python train.py --encoder_arch="vit" --encoder_mlp_ratio=4 --encoder_num_experts=16 --encoder_patch_size=[4, 4] --encoder_width=192 --encoder_positions="rope" --fusion_encoder_norm="layernorm_no_bias" --optimizer="adamw" --lr_schedule="cosine"
Rows from block 5 of the fusion encoder, named by matrix and row number. Each number is 128 + 24 x the weight over its row's rms, rounded and kept within 0 to 255. All counts start at 0. Numbers have three digits each. After the name is the row's rms in percent of the matrix's.
# proj: attention output (fusion_encoder.blocks.5.attn.proj.weight, 256x240), inputs 192-239
proj.69 089:159128099136128110173128092128128160128113128128092155104153142141086128128122122107169155131089173129128126128169128128127128144144128128143128
proj.70 108:128145096169103134169156069128128168101034110160080180076092152182116109082162155083217187097101180119114128096113178137128194128080126174107100
proj.71 081:105159100128128140128082102154126144128057128144128156117086156138128128128174147122169131128099146128160155115128143139080158127128152134129109
proj.72 084:145132098159128209128149134136141133107129085131109142128097128121128100083128128131128096113128122091127087148107150120128145110110156158128094
proj.73 133:120164128128099103145132071128121143128091139120130150102128107157112136143148152102178151095113159128118124113128128138099156141128128155128135
proj.74 079:110104148123128128096129201128128113157197128111156097155106128080140131099129128139067087169128128116183128128082128097162090107120105128101123
proj.75 129:128091108176128128132123093180118132093092077128076141094077128139146128128083128128113128185123131128169128133084175128141122104128100127128128
proj.76 114:113087119128188175097104198157131108111183090127143090125094128079163106135072128159056116176171128152128095164075130059179070128076113101116120
proj.77 084:117149099138128145128127128128133128123143150128140134139128108126128128142128128128110092087140113086132080136118115128163122128128128098070118
proj.78 128:154128127112100079128147072128083160144091173118128149128146112165082128128201147082176124067132160123096128084158128147091174151150131183128128
proj.79 091:098128062156132128101128189128142076128181128128128086161100111128160142132128120118062116137128098136156128164128128107170062111081112128128128
proj.80 099:128153120141128099109128130105109138152130177118151128158147104174080146136131165117128106104119128145113156128155134164128152155162109134125128
proj.81 077:128161107128128150128174106128156145128132128129055134098142052128128128128099127128154128134148163097128071138128154128173136128104086126112128
proj.82 122:128121145109128128107119170095130122144189159109120114189145128103131149138128128144099089132112125128138128130135114146128096128162139128146128
proj.83 097:157128174123100111145115079110123140128066128128169153108140128170096114145128098117182144106120156128128128128174113163091156147156128128127147
proj.84 081:128155128155128136136130128147157153128126128101128145119125120158128157128128154128124106128128137116124128128116131137128128120140146119066128
proj.85 087:124112112128116128155128085153152150106082128141090137083091133144137128128147128136145160128121138128128158120136128128107153128128133128128128
proj.86 121:162158163128099128141128057128099149162121158128128157114128128163089149153128121128160138128147155163080144097172113177092156149156128173120128
proj.87 080:128081108115128134128169128128131106121145135136128128139128108112150128117117138118095128133071104128134128174078128112128090100128096128145127
proj.88 117:137119128128119128114145132117109138164165170116128128173160072132106128144164116148128081094116098128095137133141094173111104149170117097127147
proj.89 100:120128061177128131128127109161138128115111128147128118097130142139128106101151154112128154129128145110117159094119146128119141122109149170132128
proj.90 071:143128116133116128106128158163097147159120128128171128166132101167125136107204128144155147121111136128128176128128128154099131128128128128171121
proj.91 100:128069106149128154080121203122116128105167081134126115159094188100156083108118128149079100128138093128128124128080128090157081128087105095113102
proj.92 124:128128117092128153124118128150151091128128100123121079127113132075182116128025124167053120191150096128163128173113105081173128116096099108128128
proj.93 091:126174128157093128122135131161106144128106147128067126147128112141111111102141162128145105091088154104151086129128142132113163144128159145107096
proj.94 076:104128098122128120161128038128155142095078128128142128079132128124112131128113120075188163136149180103128136101155128150107178107128128147151154
proj.95 079:149128128128128100118129154128121132128149144139128128138128084132111172128128128128130118089128119163128143128128129159128121142133128157128114
proj.96 099:112128133110173128134076128108156095113128129128157128142108167100148126162092104128106147158133093136155134128131106128118110114135169128132152
proj.97 098:163149171117093106137128057112122124139096142106151128128145122128085147134128092084207128128136128110107135101172116156108162145154142128128153
proj.98 089:139128128114137117156139147125126128128128128128128115112122128170142124128100133123128128143128139159129128128128144125128135155130128103140128
proj.99 076:149128167115147128121106175129129119128182128090180113170128148131140159128102098190060128118128119130143128146127087142137091128167111113147131
proj.100 077:156135128158100128168128047164132158129061152159089136065128092200099128149128128128171159128128174128128128128159147128093179132143145129128141
proj.101 108:128128128105128128071130204103107101117173139134131128203122144116155097093112128179092098159134086128139103169100106128128053121128128128103128
proj.102 098:121120101151151125119114128080162072142191099105077074128151109085128128128128116128097128128131098114132128147128104098148105123128132082131137
proj.103 057:103089192100114128100128178128128121128179138115128149179128128159140111128128127152082112124141105128125143128161128141128122122118128127184128
proj.104 093:128170148116092100175143040128128157129070138128128165087137128188097164122128128078221164128128188119128146093145149128080196128157128183150134
proj.105 126:149159153106107105154128072117130149128070140128142181110127128160116160146170128114187145108128156128104152111152128153089160146166128127128128
proj.106 094:132168114164108112128161105128112168129077145128079170129128138175127124103199157128165102095108186128132117087128174128128170143142128204120087
proj.107 096:128128098135143128128128152128123129128164101128128128144128167135128109114136136125104123137116128154128128145114147128132128128128118120128128
proj.108 088:102092187106133091113128171101118108118183142128164103187165163097148138129091128128071128165128087128119142128128128128147110128128133120162128
proj.109 069:128127107128169139107183171111128120112192117128098115155128128104134128128100128152045101128128091128156086149105136113165106107125122111128126
proj.110 100:128138128128128110169139128158102157127078128153108172088103128182128085103128135071128179128085140128166162128116157127087174107128128128151104
proj.111 077:128151163162128126193128073176132164128054128157174128075143128202128159128150150091154215128153178128128128128120132128120128112122131128086128
proj.112 086:189152173133128096133169070088128145180128151104124154114179128128070162172128114128180128128128147128057122128187113128109128166128113143148176
proj.113 078:151164099128113126162170049128118137138060128128107128073116065143118134128133128091197147128133160128106128109131149128114171128130112145128128
proj.114 086:128153131112094131156128076144129145128093133128080128082133128128128109122128128134174139091128189087128106128126128128127146128128146117107128
proj.115 112:118128079138088156174137083128181128128100124164080128103128092119141131130165141096128149108128158099128151084128149152128167096101155175122127
proj.116 081:144176130171077119111203154128096172128131166133095128121128042142107104128157159135164068092115128128084108112128124175139128154128103156128125
proj.117 118:128175165107076084137114085128128128144090128128147126128136128128112197112187116091200138095136145128092128098167114128087151157128128173147154
proj.118 057:128102107107128137097142208102155128128181081128126128160128128097165108129128109161089103178158106128155121149128127093145079113085128137122128
proj.119 123:138094161117177154096128175143150128105128107107128082133113154063128129153048079182128106184158128137170071191128082074173079133129117077128128
proj.120 085:128128166127148109114098155169119132128128132131176157149128164153132128128176138128119128128128112152112167128132115128128128133148128134128126
proj.121 125:128149152116128121128091080123128128128125121128118124128143114140117128157122120121144128096149150128102128128162114128111146151163128128128130
proj.122 110:165151154128099089115208108119100166093086128128124198128128128181128139115158114093160128106128121128119130128145128175090183128128152163128168
proj.123 101:128128137154154172056092128117126089120128135089168112204105140106176095158150128170070128128128072128106072128124092128149062120147157067072107
proj.124 086:143128128167071141128141109077128147154097145128130164112128136156101099128129122088167128108128107128120128106128102163120128150114128154091135
proj.125 091:099142102161134159128139146128109128128128102128095174151128157151167128096166135144128086104100128128143129097077163128128128128140126130128073
proj.126 081:110148117128118147159158091128102162128059128158100128085110100148131093099128156110179153113122156102131092099128177117128178128106112156089096
proj.127 086:128128119128108157143128109091128128128094141128128146128128125140128128128151128121145128127110130108142150123128128133116157141153128113134133
proj.128 109:128128119135128113086088162095128128137151146117177105162129137128128138132158101150118103128142128131115128151146096128132082144135116103128148
proj.129 081:128128128128125103128137128146128128149128142128079128128152121128128136128070128150128128098128111111128128128128150107128128136081110128105128
proj.130 090:109124076149128148142115122155146131128110082152128101068123128095154128115089135140120158183151110128179096128128120091157117108063128115088128
proj.131 106:128138134141075100128128126104132136128127182106150150128128128154095130133119111122128128078128128125114128122168084128105133139167128128128152
proj.132 077:130166128104158104164128128128128127128120097128145128085128168137128142135097128128128140128128135126190084128128128114155132133097125089091113
proj.133 105:157128150098087085128152080109148128149093148128128170128128123152087128126128117097176128144128165128096189078171128182089166135140147148167143
proj.134 076:099162074128119128160139103128140141094088098128105105079098124130128128102128159128164128116115139128128127122075170128159128097058128141058117
proj.135 195:122126120106140146168128099144150128109108083152113128073117122128150116121098148105108174157129141113145126125095157098146158108101128147128127
proj.136 159:128115143141125106093125193089134109160197128111147107172167126085128149141126113148093086123124097141113128148141087138146087128128114112149135
proj.137 099:128099178128144154122123146128120120149168164128128109128133128085128099132115128115121150159159141137121157120166097124133109113128139120174128
proj.138 096:135145128160182146128068149128092137122122128128210151128133128141140119142142146150134116136128128128126125155128125128127092128128119128103115
proj.139 088:147096134172093128122150133108136128185144128116095092128149138128092142138157128095156110128129103128114147145140124141115122155128128128123156
proj.140 092:128082114128112160114144145085154074163200115120112099162128098094139105120082084147087085141128128128146137144115101128161096121131162082129161
proj.141 103:150103128139106146086147157128148134128167118110118128128132144104128126142124105135105104128129102142128120128128128146131128123121129121128128
proj.142 097:128105132136128113111130147124080128136124128117172108163136154128128127128149129128115123083085069130128128128140112128121124126153094105128115
proj.143 111:110112110121140153112134172137128113128157116138135101149128128135139114099128144139086127128128114128136128126095123111151109128128127128128112
proj.144 092:117128096128152141111149145124128128144161128121061113134128120086125129129082118128130128128156110128159095128119114128128095128107096110077150
proj.145 085:128128091136128130160157066128167140128077128128082147075121138128128128127162134078175163138142176152128179100088170128128186137116128190128128
proj.146 058:128132184128097124157128058115136128128062152133128148099128128175099148128161107087182146127128129128086127111178128169110150128128117133113155
proj.147 147:166165166133060073151164065090114182128078190117122189128162128173076169128170137087215115074128172128074177067177129204066128160176128182146149
proj.148 079:106128133111126128132131151128128129128139137138136128159128128128126128101144128132106138128089148128125150110132128128107128114159156160128122
proj.149 085:161168119121099088128158076140117170132128150131111163128134128128107128128093128116174128097162128128097128096141142144113156152144128167128128
proj.150 127:136115159128124132097135171131124128128192149101128128128164101098128121154128100140092081156128110151123125135149094140131092137128128117137165
proj.151 068:128155124152048136155172116115147130145102128128128128108159085128106128156104136113184109096128148128128128128143128178128128128128128116083128
proj.152 087:126162072149105128161098079128152128128095110143128128090097128152128156137128165099138156136128147134123128116128169128127144128147137132126128
proj.153 089:107105148128151130094140185117125101143176128129139094177128134108151122128100110146068105128121105145128144128128115128142110128122138109160127
proj.154 088:128128116128206128138107144166128150128092084143093128081081166109135104119129128109136169185128128126170128164085171128128128128137082109106128
proj.155 104:109095128124157155111142197128134118130169083126106126141128155106162110108107108149097111168128116155164125136090128104162096128119128114125121
proj.156 069:128098139128128147084128188088128102136189119128103091168128132128138109128093119128069100158150100128156149148128128128131112106128118145144149
proj.157 076:128112120128128128095138172115109126147196142111104130165128120122132128122128128173101092117128112159120135128128128128115093135128128128157128
proj.158 143:144155160157072081126129117110114128128105181118151146137162072161089122128128110128159107108128148128092128132185100195087134153173122128128138
proj.159 129:110138143128165132125096107152124128125110121128144120128128128107128113106124125128128128128095128128145137120118135124122128101128147105128093
proj.160 115:128128147082126108128101143142132128128142127128139121128151106128128122139097146137128128116128140121136105128130118128130134128142128128096139
proj.161 130:139163126128108084119128102129106136150116176140165137134139128128080161160130115107177114088134128152106128111171107136108143157146116128159144
proj.162 079:122095146070128128128133159092116103116177140128126093128142149087147113128059101155081150133128128128128128143151073110129099078128115099165128
proj.163 103:128170141123100084119120128128084128100106166108175123150127128145097145128216128128168121060095146137096149102149117161079146146169128128157128
proj.164 089:097107136128130169105159159128128125128183141128085122128156065090128090128114098128109128118128094128128127161114128127148128128128093108128128
proj.165 141:128139151128128115162137069128128157128073128126131167111118115180120128128161123104192158124128169118128149098152140156064173150180159151155141
proj.166 098:128145135156128128128147127130128134141134109099105109121135126119135119120118128128126096103125109131151072128094120128128126141128132145066116
proj.167 102:105080085158201174105106180178114101128175088128082103142103128128173104128104128152056120128128123152128105154063146062166092128100128094128098
proj.168 088:100089114128177154128128158145091128114128127128128078150118126128126128128116128143128103106110128128161112128128116120152084119119114100128126
proj.169 096:142099141119109133085142209127128110148211144110163068164169126089136128155128116165092102124128119156126116155128080126128059128128118101128155
proj.170 109:172113137119128128135196116098123128152150146128088128128171114133128142148128124128127096106118105120095100128128110128110150145139128112116137
proj.171 117:128162113167135099169128067128092173108050148148109180093128105177098128093179156083192174100109163097107148082145163154080184164128128154138128
proj.172 083:145128184139128080157118128101145157121099169135130128128148082128087194117154125128188130092147157128082121097180116188093177121128132188128164
proj.173 093:128120080112146146173110128111162119128104120133128128090126151105130159128120126128126178164128128128140128130128132108133128112122158128130144
proj.174 100:077104090164162147095138196128140103128187128128110127150128140096177106128094128175050116128129086128168128148128128091139065101115116099149128
proj.175 066:134128158128143084123149158118128116128143128134128128147146128152105128128097128128098103128154128128146167128128117153128093148162111160162138
proj.176 093:128128164115128115151134076112137145128093128128163153110128127128098168141139092108171143121152151099128128128183111180107160128169128118151152
proj.177 065:128139152128128128145128056128128146098026128128111162081128128159122123128160128092191148128127150103130128128133128128121161134128128128074132
proj.178 101:139148128139065150128174116102104157122126109128094155127128085149118108121121120126153086132130139128123112084124144151130158150119135160124128
proj.179 084:128104128117133131114128156141161100145186128128128084134128180106145128146080128156068128157120115138123128128128115121156100129133128112160128
proj.180 097:129125129118155128152128084159110182103039074128058170077128166180116107128151142113188150190128138148148123128128172113087140117125090140128128
proj.181 075:128173128127110128116073087120107105153108188148123114158154130140117128134129156128128125102128116128122148117128123113130128128128128128105097
proj.182 098:119116104128117128125128114095128113128128157103141101128153134117101128148128111147161128108128107114128150138152102163122125137135126114143135
proj.183 055:122065128128235114113128180128129135114157121126127100128115179128137083131128128157083130164114087149153128116136102126128128127119128115128123
proj.184 067:128134140128132128160123079128128136128066128147111159086128102148121128136121122107205152117132137128114132111128149143132170135141152111128131
proj.185 095:132153128155101128128140071079159122143105134147132149120160105145112170102140133128156156120128128128116134125153151141140137132104156147073131
proj.186 100:134109128128128128125122128160128128106128128128128135128093128095128128116103146128119128163128111128168094121128128128128128124088095153128128